{"model": "self-supervised image encoder", "dataset": "procedural textures in two colours, tilted and lit", "parallel_block": false, "inner_norm": false, "drop_path": 0.1, "patch_size": [4, 4], "layers": 8, "width": 256, "init": "lecun_normal", "optimizer": "adamw", "ema_decay": 0.995, "batch_size": 256, "final_lr_fraction": 0.1, "warmup_steps": 1180}
Rows from block 3 of a small self-supervised image encoder, named by matrix and row number. Rows with one number belong to one neuron. Each number is 500 + 50 x the weight over its row's rms, rounded and kept within 0 to 999. All counts start at 0. Numbers have three digits each. After the name is the row's rms in percent of the matrix's.
After each neuron's rows are labels from the 100 images, of 14848, where the neuron reaches its highest value: "responds to" is what is common among them; "patch colour" is the nearest of a few named colours to the mean colour under the peak. Only what is clearly more common there than usual is listed. The data: procedural textures in two colours, tilted and lit.
# fc1: MLP up (model.blocks.3.mlp.fc1.weight, 1024x256), inputs 0-127
# fc2: MLP down (model.blocks.3.mlp.fc2.weight, 256x1024, transposed), outputs 0-127

fc1.235 085:421465492421542577496542556502443529592471464523479474439494525532509522454446579520412485405450559485446543470486504435417497431461396477469481494564464604417500409477501534569486508466522439500525552553614507453496558644455513474535475541469485551508531538531587533425499480501510497497535540545496523476627546482559502528515427464517582372427502558403479452480454545545495477531488
fc2.235 090:548583514536500486471475487499467495408440477446531442514501463567509486498471458492565455538489565555430401473394565505478560527441437436511458460504454522521583553587541500486531526568510548435502528504442517496534454307513493425523493510512418427511522534567482558492517525485503471504495460477501463483448557589455516492557515597588444510505471446523494538494562507461484631588561
responds to: black; green; ground colour: black; pattern colour: green
patch colour: green; black

fc1.207 102:442531559492472534510551487519544528347541526507410534462479431459511518489548480457559518478516536485473504484453509464614485544486487446563459564488499505514467641481481528498502456467447489487541470476545536578497565507464406526432571492540492464505463426502418451436483477565442363453537393488508505508492521525496540402515509527473439607452525547508575489563502510540525442383457
fc2.207 101:445479458604544500474533526444491475501441409470533501527532544466487507500568506536515532434558537574530445539502482382493527620482590441501479418554459557450491564567500538502536556459488428419525544439549498481495522509608628542471516487446578469470564472462482480484419501524503519493547393465518569575490476528525529502478472494434464508527572451509526585429553553543449447495549
responds to: green; orange; pattern colour: green; ground colour: orange
patch colour: brown; orange

fc1.455 096:391475521431554483465494586437566426564548549560500570471465497434470468494491545446458513541497480475485459563466497529448478445507448432381435540451478499465388577469390495512499532552580553545522551505584463538514460392484445527494440498424477492553577532573506399532504503436499448527579514542498483509479478372537443509598480527508483467482480535502448596585556489492459514451499
fc2.455 099:522526503478521484527508473433477446541554435513445450500502429451484561562545564473535491496473493507547511575543532528464608524349514404520450482532502502544565372434492494490556507510473609485460491517473471489441468445513540503509507413591492558524501499535524568528548475567532511458382410518538518527490478462441500477494564513611453497465540541494552415507635484476430463593443
responds to: yellow; ground colour: yellow; grey; pattern colour: grey
patch colour: yellow

fc1.748 107:471515509516500571442506541495465497544451470508462465478509477537459557417407379501566480490520492530477523506515479489548412405451474456603474440469553474487532511480455445524331556505511482492482489562444523423497445609447552551470472507459507553521529459454578590450489386486498574514502479446478489478567518473405484535477553423432368486540475466533478508460443507570463493631487
fc2.748 120:512462532470524462483521545493430545501472475480492427428453503444459500447550556544469434488520482492505481433504485554477508496565589486497557485476504428452505494503530548494498464436566467501470431451445481475503525483536595438492500518457431470609465494468401566478501550488491461516517485467536481458558527452587497467477561513592449542606427542544483485484557500492463448446448
responds to: red; pattern colour: red; teal; grey
patch colour: brown

fc1.343 096:407514495503519535447491510441509519515462579477453461458457571481478402434523485534475465441504594545503457362443491477581472349516563501435574552508535467477468500486443556524490453478444479440501518567497544474480632462538500506507568443573536523560528512419586541405564506505469460497653602464455443530463535426522545526538468437458448491489438417493467598474496433547576549537437
fc2.343 096:498510496617516506519501566533539496438549515535489570535457492454478435429520533530560527542421498529516456495422464449526555492478450513626526529534513539436460461483459404428580405544544528476532557510470561413517507523486546482460423510493515555494435502501462489487478462425649523491447478498586580513459439480551462522447562523454512503481520445512478533574490473533548525441503
responds to: purple; pink; ground colour: purple
patch colour: purple; pink

fc1.346 091:492536560463503528561539450513583535426607525461501569482509480424512487537495433520432532442474523468543521559434553516547466475420495537405520567463539509481362511519492504457479449573550551534471540488497541625514467475491437545435505484456504432468456485480463437383428503534502462535561402516516470560493547528524447510517474455392458509445525499485487408517522529569605459472531
fc2.346 098:543476534536568433524563495459499482453568457529418486516521571463434568567567416504529544494478505506538521457495418471504476514413469448485462476547544573515431571578471632495458497443538495549471486510430520441507469445525461512609505487538549545601518562427473447442528576475548462417445446455497527481491512498530545479457568564442441674434459436503529512495542581444445440535562
responds to: yellow; orange; ground colour: yellow; pattern colour: yellow
patch colour: orange; yellow

fc1.22 088:457506441551537509478543498568544517475507510530534545519519489469466465441445382444390486481501533511452557455471543500560514556491485485454538466486511496532502513506510256473404563561480457533490661521481518547476495484486470510455426463524487467485506500486562522501507495485507515507506489524528471531545484471447498517511571499461316515418499452563479461479408514472500496446486
fc2.22 106:481484432453546551484484456459620403574578530499501503504464588502524433547505475469359495505490490533504543489492481483567377457514517580393531513568447554466419544503591520483446562480524567555520499525526452558507542499529547596505449518497428497484451557491410428514480487580506478506512474461431584529407512498519468494525465448402577580517436492473528485487528498540473447476501
responds to: brown; red; yellow; ground colour: brown
patch colour: orange

fc1.471 095:519520561425560515553538518489525468520524495494496533424436463435481427568517457532452495402429479461489546544462589520458479459502614525441505552450485469510435509492483459512532449501544485485510506522557578655499501517491418494496471521494519449499505542575450379410440479515427455499514492518492469580475601577503484522576446483479465427387442453431432492571599543552533405437485
fc2.471 097:572481494503512464488481502479445477468509475497459470566461541517408575484556425428527464532532537448504451453443500542497478464482451473582444585550488546589526542543459622500556442491493517526489385539470577482455485415504371443541435514543567519593513599478443378453553614514533493488505500478577491472572518458565536501484498545559410585463406480461540483641471549458463483660574
responds to: yellow; ground colour: yellow; orange; pattern colour: orange
patch colour: orange; yellow

fc1.227 097:448490576456540485479528535397454497422536486549514562544526474448465536444501531429554479512475422520454490536489408424477459339489440458563542467507561504387452498480542470515554507456539461534510410525589497549549516542507402523527443475509442543573533536523426370599543468544529514476483507461529502495495499355544505421512454526427517444472533490497417567578510534523495391400538
fc2.227 107:468522485425502432536515431425492479579447460505484429529531457538482566514513470527472460436508474523447533480514562470486582524473521570552573529458494471607482481475597577519447546509533519398511455489491432422500568492519490522447521503536458526635449541431502511618494531485489514504544450536472455629511533491583566598503468486619456458520488526496534355490591503481452517517494
responds to: teal; pattern colour: teal; yellow; orange
patch colour: grey

fc1.61 092:462494438512552545474542540606459494478540560492478559490507508474519497409513504551502492527605543527459501460468593581579512533575461512516513454510530519497483569529523432473477494533532430280552491524484522482468522505515498433459550501529509399619548517537580529435506504467479498476551564517536512494428501581509489493560460472535551482437444487524474525517507521550545521484544
fc2.61 096:426499584455446452483497508472512450453433449509448414486594521508519429522515461465524595517510467516515481461451463545504480497469468493486489557536531436459451481535557488584516636437448480726526494524506516519456476490488457471534470507508527560480589469399476453534447428536504432493489458525482567471592515478517429460465474461483450501538551549445491555478452491452465521499509
responds to: crumpled
patch colour: brown

fc1.292 087:506533479465500580557520550434525536644568544450494597439534471490453567606487355494360482481514450562586474530526523550494441544450452484437499464560489462478589492527493546538476494535501472530559475515371471488497532654409521501553522565525496540495486410415514562441472490510476453522523480502501371487493549499465553466449498528449441433512461528542522481500535538452518495444439
fc2.292 099:559536479510491478521501470491542481605455480458500496524520472488543485460541460480476516558445480452481411513435487425494445538560568524497454512498511467544421415506486589479492565463487433473511492504441472557502559680572626431514544495467515536544402544488564540569503481458471416522557446526442540547486477509508483502459545597499597364477502544474427488504462411464541484506535
responds to: red; orange; pattern colour: red; ground colour: orange
patch colour: red; orange

fc1.241 106:521516525396488459537535505417545525564543473520484514449549240527489502410461470471560518498409486565484511515515653574464459512512440459516461512397482450496485512518553555508493486507568506448494408450427500551497525502510396470452533468514568444490466539385463465419550497600507629609496587474472496454474474538449577567474504506520464464513522470468466584489448397506411504523521
fc2.241 098:479480483490446504579463417579512422485565594523406569513578545633451498562516457486579537594429526473469504585597574542478522481533474387434560471549561415524530468493468547424534459507498484477551444430497498459482465469426474501512484543514488546459473535535555492493550530532517557425485538576465504392554507517453484542521415561502518503484519507500550555469418470547509522535576
responds to: blue; ground colour: blue; orange; pattern colour: orange
patch colour: blue

fc1.409 113:449534531410449449491484457559547471362597496490492445549484315506477474508442287528559468447528448545496512505438580486454496564466519450600525572423475450457550569498588445517428508551508518450508487404356515484487521546502579484460525521489456496493484523461538538549443464535459494553543484502424480441483599570510460485493528457453322586512518489535509380499474481551489558510495
fc2.409 118:510534620507448476495421457479590498484553468544507471492498533590490462581516479546490487477480439580514582573494531450446522444437571583492507510479456434499482439447606567494484483465472393528567524457437483472480541456555515533473479596490517412507450523534517504544403629437578490552477430527452473573551506473477606480538534399477517534491431518508598525505491505507519489484529
responds to: red; brown; pattern colour: red; ground colour: brown
patch colour: brown

fc1.661 137:450436498446443471553533514461430491426422508481502500440507447508462498474481516518549488516437546536508453515473525573586451490540472526604508424473527722494517466519538554495523522378411548528506464517534516568484512529504538370457468471466468467590476485498429476590555461548550497503501488450475486497490507448544461425529425481541602562622553577375513496484524498507541452445476
fc2.661 136:485528518482547515513439531538568487541467578513550548447522549461540428479536492517399537439522554428509474488481413461562484567524504599472475548533490531537429450527545539478526502488503481512424646553526510544459450475509511458486503421510504455551548544561525583538580407527512417527514466520530524592362479444541423499559445489446492461475549448481486449583536494538536475503505
responds to: teal; ground colour: teal
patch colour: cyan

fc1.337 095:422532575361445422454550469429555459515559470407488462490480390502561499493422561546466537463447574616495430485517534658513494547415433513410505467526502454503581513499477477490510490484527475530505424515503546532504485402487416538549473460419404455513473532466462463531446524447460577494576452533506483447506526525478435526450505472529522489463485469508498543568529526470469521517459
fc2.337 098:538515515550534508510474448540613443517515472540471548461486491519516478524525446602528448448426410442474444553658514573382532599519499368437398429541487501525416523532491522485475520540556430497499476429513431533523449533519507558526511456493533515507431503379528538543590453517516539472400491465474527452492531500495568518444434504530508428439471522446539582515527473503523471433560
responds to: crumpled; yellow; pattern colour: yellow; ground colour: blue
patch colour: grey

fc1.671 079:507575500448501554498483451446522489586550496482514545493512485488464465459470387550341533463540516508449544476475578519488475415504533537456569558495485476520522527530506293460431484516532542539556623569407513582524567498482463485512469483547496466488468492503578459328513543467492437521500511497550484487544482532405527512519550441452367451452491473526578544495458565499468468401489
fc2.671 103:587475453471519466497518481511581510551514520506499536608507563489456570520538412466394505511508500525521542484481419443491416506508426510491430587520509499538431509508530680468455516482524554530445433524481555516470501477521412554468466487413496474617410577439426420521523581525526511489517452459451584466440485527554476507480530568416539595497422474467484501442516495553491477528500
responds to: yellow; brown; pattern colour: yellow; ground colour: yellow
patch colour: orange

fc1.580 079:483496470472558610532475511464465457573508518466531463517553546528476486465501565552386545469506604442510548519522480441542457467510486511465495483479423592521537533545549513528527537580553496535507575529504492487523496618406462420520526453530520506480528487510605435455444522513543508534575496516515504479534476431524509564528465497541610397443498519285494419466419495551468545549536
fc2.580 086:534631572524455412449541456498480563415455408522536404554525477503500549458515519486521511608493537480449462482472529553519566546484465430549500533574462481461477506523538523538469478555474520467471489558491567527604467264532557459504506493480486355504527502485436480485423508475457434504481531524502517447478502557484532510511516573601427509534496447503525543497531468520520638518519
responds to: black; ground colour: black; green; pattern colour: green
patch colour: black; green

fc1.178 101:509534595497540507476490493429556496541569511424562523498444537508540462521487477460524494461421498498470531461538466491471482510442509488561546455559455493482493439400506506610520554505524438597503564481439460527513566544588429495501486681481514616464562418462396507471526479536502496514421386509484464479690464488556498588410491521548477474448483459472500448465520468460532513529448
fc2.178 106:494496483609497508482436528580511442547553529525451491502498507466548510528445380471508416476556521542465486521531524487515433465529534565413572526491491485508570539536438429393529498530501470591509472426471563423435564574478422510507476526516514475476464468484576469553426557398551424455552431487519522554583435498485430412530463451584454566549474532454451530584474436465478473483439
responds to: crumpled
patch colour: pink

fc1.91 105:474489521459547588470489517523490477535508468458444486491448554501551494447521477492569464493557495539461587521564489435454448520505485468541473508558458521450560527492462454505335523493483550562580506493528526429529400557514405543524522487529539490508632517481572432547479424494522573445509488493516507472596420503496502462475542559544502308408493568468584520444388537538492510578454
fc2.91 104:476488576597551483532457581427578461551495485546470401583497563505524513515623381456507466569527489489455509534458473403484437557428469577503463568512474489400483483562429577484526545563470496505497543532538546502452480597475552525566458487577542489434478493580558489467458466562575486482540446470435580491534442479432519508539478455412485574438509461438549552475450496486550472579507
responds to: brown; ground colour: brown; teal; pattern colour: teal
patch colour: brown

fc1.84 100:507467498435467424501482466472484513478523518532490509461553506476417424496507435453517479425554528500533491540462465469507473459457499598551549586481536442473507434531445582547415385493497510557544458500476573474496551526498438526491545544420393505454662431563440459501442444482568549486502535532489474543512508487464414422579464443522458491462487471479517468470478470533519500505536
fc2.84 101:527443459530553496447479509432430491461482565503480425456483494504443581566490439451570554477456551552570543547511621493539463505512493546491421509542464457393546460517409453533558436553544492432523502542539503481497461569462383425480527379574520506411574417518603478404526415509420560485589568484471464537495529446495576532475500441472475492510501590489420523533495508537414563504441
responds to: blue; purple; pattern colour: blue; ground colour: purple
patch colour: blue

fc1.205 097:465468510502478488533515481401565569446512536547488592443491487556517450549455387539504486489384442487588459505453466489485546505520501467487469471471558520546367425479450511498489456570501562367471429568538438469548413539477468451483523429461470550509449579469484399449522512457480473467496433483558440483465535513508490477574430479423431516408514446484590523487509519526446511372491
fc2.205 099:430526387502595512541450404543446542521527574399473473463460589578470562532441517515463417542556513493484476395464540556526503447450438523443438506629499485564473472493566470522471563538526500452484495545501456530484461544432517546544498469489461571568528521446500504513512440533414590501500534514506580478490479493537465508521489490506469463551481646605598517510443585499450615559413
responds to: white; ground colour: white
patch colour: pink; white

fc1.321 091:482524512446483519512552563537547487595508563519494489498522474511495508525481330528424482569414538481526540494526496543486498379455431458462543523510505521484467502487484469496508482459518513442496513518440506510489482716511540507480520536515460498550568549550572656405512483502509522504509466543498417485574536502482471514484454521539385499547525494550447423520528509476474478561484
fc2.321 106:479515455526461527563468581438498512504555555500465447543518436448468590488479529516579529526440459458528511487560514495588598525448495498566514491468514641531464493560408396484527523562475576446485541488489450507491482452541544371517462471519508548556512496551525638471454407551455449510521513508577496482442533517499490439510540524518573487504508530504477454469492532518437497605526
responds to: white; pink; ground colour: white; pattern colour: pink
patch colour: pink

fc1.724 091:437539479517474456500493515504497494509618523516508608465508426525494500437476549481359504559414453508459449444515542523551476605457361563421490373459519612422544508512455550519502463515529525530538468488495523551459460506461456505538439540501430512496465483452370467597532497516557389536586443492526454520545513513531485566511475556516554532437534572463473486515604475524487476480484
fc2.724 099:456487558523546502490531448472588517486509474565463427447507569526439543540520457516420419480551497484534579430560447496546484538493550446472655448510443432555487505451479435477484417510528469512528386499506461480532499653492492585527526515434535541570471472452450424538541602460544486401506483516548535500538501491501545461467491549487464605476507541508526468457454572540483505448462
responds to: blue; green; ground colour: blue; pattern colour: green
patch colour: green; blue

fc1.192 097:509468643455603506416458508495438464600533469569487417521440506471455462463521505471382433542480517448480494567517451555465504485457412517451534476529532451450536554492472557468506525523599544526542486505424558521454531625404405512501467449493480560418479501507444456521415496573503542501484586525480558463584557478456552540477475516546502476444450482405467460530550520435488517577449
fc2.192 101:540477556537476481530512552570517547555518416447550548557508416441416547485458431491532510405461482498581447524532386544484537522571558543508525517447480539486476504543503499500580584614506512463476459452447505499483578421577570448518457487512471429570462493383501499518584548451533482540470537520498387546557472422392461488440509453526481418447609552478533457452488518500558468576525
responds to: teal; blue; cracked
patch colour: blue

fc1.384 089:496509554475537549535527567524523542590439547451562515444529566380482522498548446557402467497461527475468523456506482520540491338465494456354487538527502534446386529488470589495434543561499573430499566560546488491501434590504515479477533430452489531532503527449552484530507455512485398456545507526469490455502510515499429464522518481442573431433517523388475569481517452487558538539459
fc2.384 109:463459477590449441506406423498542594515475548542509511493499570441466539457434538586523528516563460460491450471452367502547541420453464553482479552537515529548354486525452521491527550537552529525507557582544543526537478620526515515475461525527496577513438502509482544463487596479524485446497502442572511444495476503522421493501503469374546588525481487501492464510490506625439459440471
responds to: white; ground colour: white; purple; blue
patch colour: pink

fc1.347 099:492573498458525531467558552480533549532565442548438508479518443501516511457457488469472517451562420522470559452492464520481497563523395495452468555446489513421527535506528580497553538472559421498561446573452496522489441620434503499589451451417505532523539488394556506524468469493462327507530495505472542544510526520489461502485511495473549458394464482383531384468469509471531459593508
fc2.347 108:494537524441483522537509445431526499529449541542508499473531592547524510503500497475398465518610542503546462516518470509506471527475587486451568498497460438628460467462525543516468539494471475461525421504433436448447522438505441597491496538511484477598522419506454445461604552468503539456553452490514513578491503471492470543519496478480436533515575569457513439516487461478500483514533
responds to: teal; purple; pattern colour: teal; ground colour: teal
patch colour: blue

fc1.223 106:465461581447515465449513526496456544524545508459507473456512520465537591487476457462454473513412504505489462465429440453449477582565466465514446471515380471476470474511405443470455429500506508512475515496593465456449531416476472294519499520427393474474504592541472456536482483521483537462494433469530439483538499432507522487507473540621589449367538499333454547477449522478430507475507
fc2.223 113:473479570496561513470457515499459517635433453489437479490448507384500602488579425488526485409564448481534551497541468428510516502497510470580478484505541532585452539552431500518541538553505601466543494506540619558450485623547594571462496430590519430468433475475578605439435406603506443513439453562510514497493401449488520537456520459570441456514571418470480481478550505462460487575452
responds to: yellow; crumpled; ground colour: yellow; white
patch colour: yellow

fc1.315 087:397543489448562573481516339482482464429520424505514480487494469514470511485447502589390550464578557536510518547445487442528437468607455527467556534524520425417546556558556483533466543483579534590507568539520454611473482430522491549474478461585440554483548552422598452475533503531541446528535544477495542539492648558333515527516474553430449479468467379470576457578503551530487469492503
fc2.315 091:475525443511487568497467439392571563506446505492504466534476581543438507546603540547543417511506497447498449465471439469493540482491613506347528465633490457534412496507583557444502546537528434498457515539526464501502511596481511728530513438513510505539422526449537494525478537550575495460571386414516603452462504561501484564524538504402515496546469548546496603424547530593504467526495
responds to: white; grey; pattern colour: white; ground colour: grey
patch colour: grey; pink

fc1.83 097:512517516550481483467517549462480607479489509541465499476506500462616474521381452473529550500579509474538512498489473423641490525502504470499454486438482400456507452519527347357483490481470468407527440487426514487497459572445418502488578501548475436419523381460389405460468484509512520541517560530580521495430486466529555524498511488516435455454505473432552529475525541476487468476432
fc2.83 107:432505451480475484456522520644508486477488453497489589441487530549542460515511536480517498443489494529412439521481489546562503565528469482518492471480489470548563487441461450497520523451475484636444537517533560445475526563526497563436538447440564456534439556446588509475514442447494466457506422402470639446491521548459471480534478422584513599558534467527445474508561466514485450518556
responds to: crumpled
patch colour: brown

fc1.737 103:397402485419502534506572501446546482524477507524545448427434352551523537495438533518351529486442479558482438499506490451451492593492347460494395426381443454517557543441489569494428556447474527561474513495505525466499429493464477516476529567464505565436603504586454428503506430517577515467516580458473458440498543482435462466584512477525558524450480459397477530497567524455615455465485
fc2.737 095:466405572602557465497531568471524517459427625510450471483393493536526478482555520501374440473554540485588516442449450512518469453621596517396551461508476495425563502469471534482573468483487436543494407513516463526491474479461591416593446533505472503591510365471536384431503524570451452510506511565550507545547439415484537463535465594501502536491524524523575564448535535505495431481393
responds to: blue; green; ground colour: blue; pattern colour: green
patch colour: blue; green

fc1.251 088:417533501482479494490471488417459420428501478434536453479523522516461457500467530442598520467536533541546502458492496395429463410399461516540487441599483525475580373524560405544533465440543569476604497501488608520562573507472489460457423505525449487494527526502532566466502517541553443495611533535478458516528521471506419553507466529594427489530432573537465621561465514524446445569539
fc2.251 087:418488514479476447467521506356404600567541496557541484527482476537455440520516536561542454504524532483525469521501488398535507579539512537555586558436515444456598486508453448559481521570480452385488462558577598558508493466455476443525524524503538421469529519552497450536496499477511497483496495519493464471529517566499587556501567493489502386517543499469432378541497481476556620493531
responds to: black; ground colour: black; red; pattern colour: red
patch colour: brown; black

fc1.80 091:463606444442532530527530445504448495377595550426478527422502519443475450507452352561536467495476511528520526468585476551538475409396511489468484590432482513436553547520515568473448418548443477483579512496401500534484470552503542415488446467491497517584531405470566568486489535535451551535542495547472479451491480491534544518531482446511422534393473455447516530563477513516459556563450
fc2.80 095:504505555461545442433519537394630444545577514471525490474478535489539512566539484438487514450505507487488510487503565531454527521412542491550417479513532537601475512591597455454473525474546570519559434527489452490456494344492373597517496527488545535525426471457495505453477548559477488567466493506582588510483475458527488572465496493484427535474550488527537425494591533489433574366476
responds to: blue; purple; pattern colour: blue; ground colour: purple
patch colour: blue; purple

fc1.613 105:395588562465513493470472614461522503445381526435458499503513392439537537490474552564467499491409393572567465425500560556494480436482547463433464415493428546429519517531459495524534490520448483426503471467503479595550440466531521461467491479487521487633485519468524554402473442507475487563617450463467447431584551547463407572538482490547555464417519498506556511496545517627445542466486
fc2.613 096:626548504431508455520532551502456557475401518482499405512534487448391437593539488536518573469455384500521428466563538457505508512508468512530360543534478509522552551535508430537447561562546512462587606465517494518583419401549569497471472432534494512490537474563487547463519345510490465485490518513493523523396564427483442532549549405575535511522471422577482463451513501532507437558488
responds to: black; pattern colour: black
patch colour: green

fc1.423 097:399478469513559461538489496516459522457553531466458514507487488498506546497450571423569490441491525500482526481501471533572505562397462502497427448430528593420536489471465552466501487514445441618489415463637569551552454486476414514541470483407454546587509421436381380613495458564495508520524483528541464502511463415524479470496483477510557503361544527418511560548431472468549519522482
fc2.423 102:512500566435523515439459532455573448598500487529434508514504528478435538525624400493385474504518509549505532507563461483491502529518542450491494431485522489478463534501514548488475503494505469548474517518465456422508591593478608602541499486444532657557478537455499482619468492561486537424476387489558602465470470392522519503494563514511490436465450441511599487477527559531516463433501
responds to: green; ground colour: green; pattern colour: green; purple
patch colour: green

fc1.247 104:493476474422607460546543544467530570532487548489505468428556493421467564472536380443473494451479401625425421580534510483475483499509462458541453449472503521503568531554456534472525588463592597474417435431437499505450474537457640399521501460420482502548462458530483450471507503502510451476498476509477524605448491447535541510496516443443495468521508484488512480480501598459529463384456
fc2.247 107:528425539523420561575533447467478390419458550445475466602478429519474511469499451545469481492461397511493460435530463469459595514515561465520429525431490461506496456530474562470550589510457566435434440543600508538534522462522526485469469554446582487589520511378517463604576521589578487516560468477554480505554524513572640520467554575516528467528558500465530473445564587463569497570523
responds to: cracked; honeycomb; ground colour: green
patch colour: green

fc1.406 084:425464599482475507472534637506506427367416521472511458479431447488480564493452492521558485458452536513426479429530537474554502522504564476497439419494532608520558555424459450486446509476438496289531550408432477538475506404496569459525396470447473556579502455487513573477593488501470432491532529536522488458552537478515495453526536467560485522588516561558505568506525509433518474528505
fc2.406 085:549553504413489479525442514535403520485451517477553529532413501540505600554463529550447456628473524468464384519460514559454576432535504509511507557547432544419549627524556517397513459514533454432516514560506463543448383440538475404552418509589542516518539428488508455570535527491549570454531524439561526449508483493506522491495487531561564477447449511456545472467502534541478517532535
responds to: black; pattern colour: black; ground colour: black; red
patch colour: brown

fc1.413 098:488445479491520530507503584427511501605425554521478513489478446496434519511489337478477516457483505488507440492516513556456461409446451483446481621510495521470495505482459587529497486487498489481467476533422509506472510497522615393544494452435502520484547442441559636494499401545519468498550492474488447481526495424480483463502479510525456314473489504517513622460516495500523504633489
fc2.413 118:483521465496504511534459375440570487496492483561505506486474593581489456575512584523457462483494507492540452517466449469517515494433531538499530421521528518438405457454550565523441536511524484603445549502552449574512572654497479654432496570517461543464505535503412437552486549523566552509520464481500553512432474493533474510546449476346510500530520445482550436499499503536509474334512
responds to: purple; pink; pattern colour: purple; ground colour: purple
patch colour: purple

fc1.355 098:399530507453580475463495502561463445467531474464469495488493618494531440435527528465611514485500510569493524509487407469415443374512540518454444503533437483514546528510407455553452503484495470540621517486491441448560520577465436532558500496508461465485604426454469534578450488470444559464477421488468431517561518533440515439467515456547567410482493494537513540538530395481501545564439
fc2.355 103:554467530591570472474432509543567486444511478595477410448525726409499505494543456415484528495462493554570586497547473471499457504515472614463481531508484392406493525502444522547467553531446379477516453517509531451562480495458432521536501514464554552532487523540510410535450529543506470442489446480427668509512432508495576426484476469432481516478437477494467588474450585526497503401532
responds to: crumpled; red; teal; ground colour: red
patch colour: brown; red

fc1.345 102:441533384487516483512505380550498451427476487488527465480473457479473540519384533566450512406481498449513522461527443573522505493493405543452538448475520451440490440511432526546451520598469477563407539521466440548508397427459395518436494463484443482502518455403568524431537451519592527541556485537537456573570566542424428529551440475481463497484513458533508475523485559524546542514492
fc2.345 098:572529549493526543493563414454607528564437403485545478447435594516458518609517500478527489516624497515502522520495456412503468582476573492474501514523492493502447505368586508520518480480497447534450548504563464441506571506459503681525481494532510525564538445460508446532508529590525553455468444485534617432496479497530504490525478450477482418506482478458525518358481494502562459522514
responds to: white; grey; ground colour: white
patch colour: pink

fc1.96 106:493519504444458465391467492424563555523503469525457498521519546429510543494562456461515519421454508470529555569417393407454461486516537540556555510459462425504509487497471408552467494445469538433524488456440531470515535488523515490464519445481484403535436549628489490480450488539524360476488411477459429561564480464491573432527529409538503510426548479536586576534536471558450453462538
fc2.96 099:504461555525560532580571451500520455467419427542480551502508467523456615515550482476486503481521435490496513440470571470544464556521471410484441427484471615514484586469472520515648456510545616462469492436525499498498456482541460486533546413481565480486550414467528455511592491509455528470564454483481568472344492434579550522497463602523465502516494455472498414442507569511478498508479
responds to: yellow; orange; ground colour: yellow; ground colour: orange
patch colour: yellow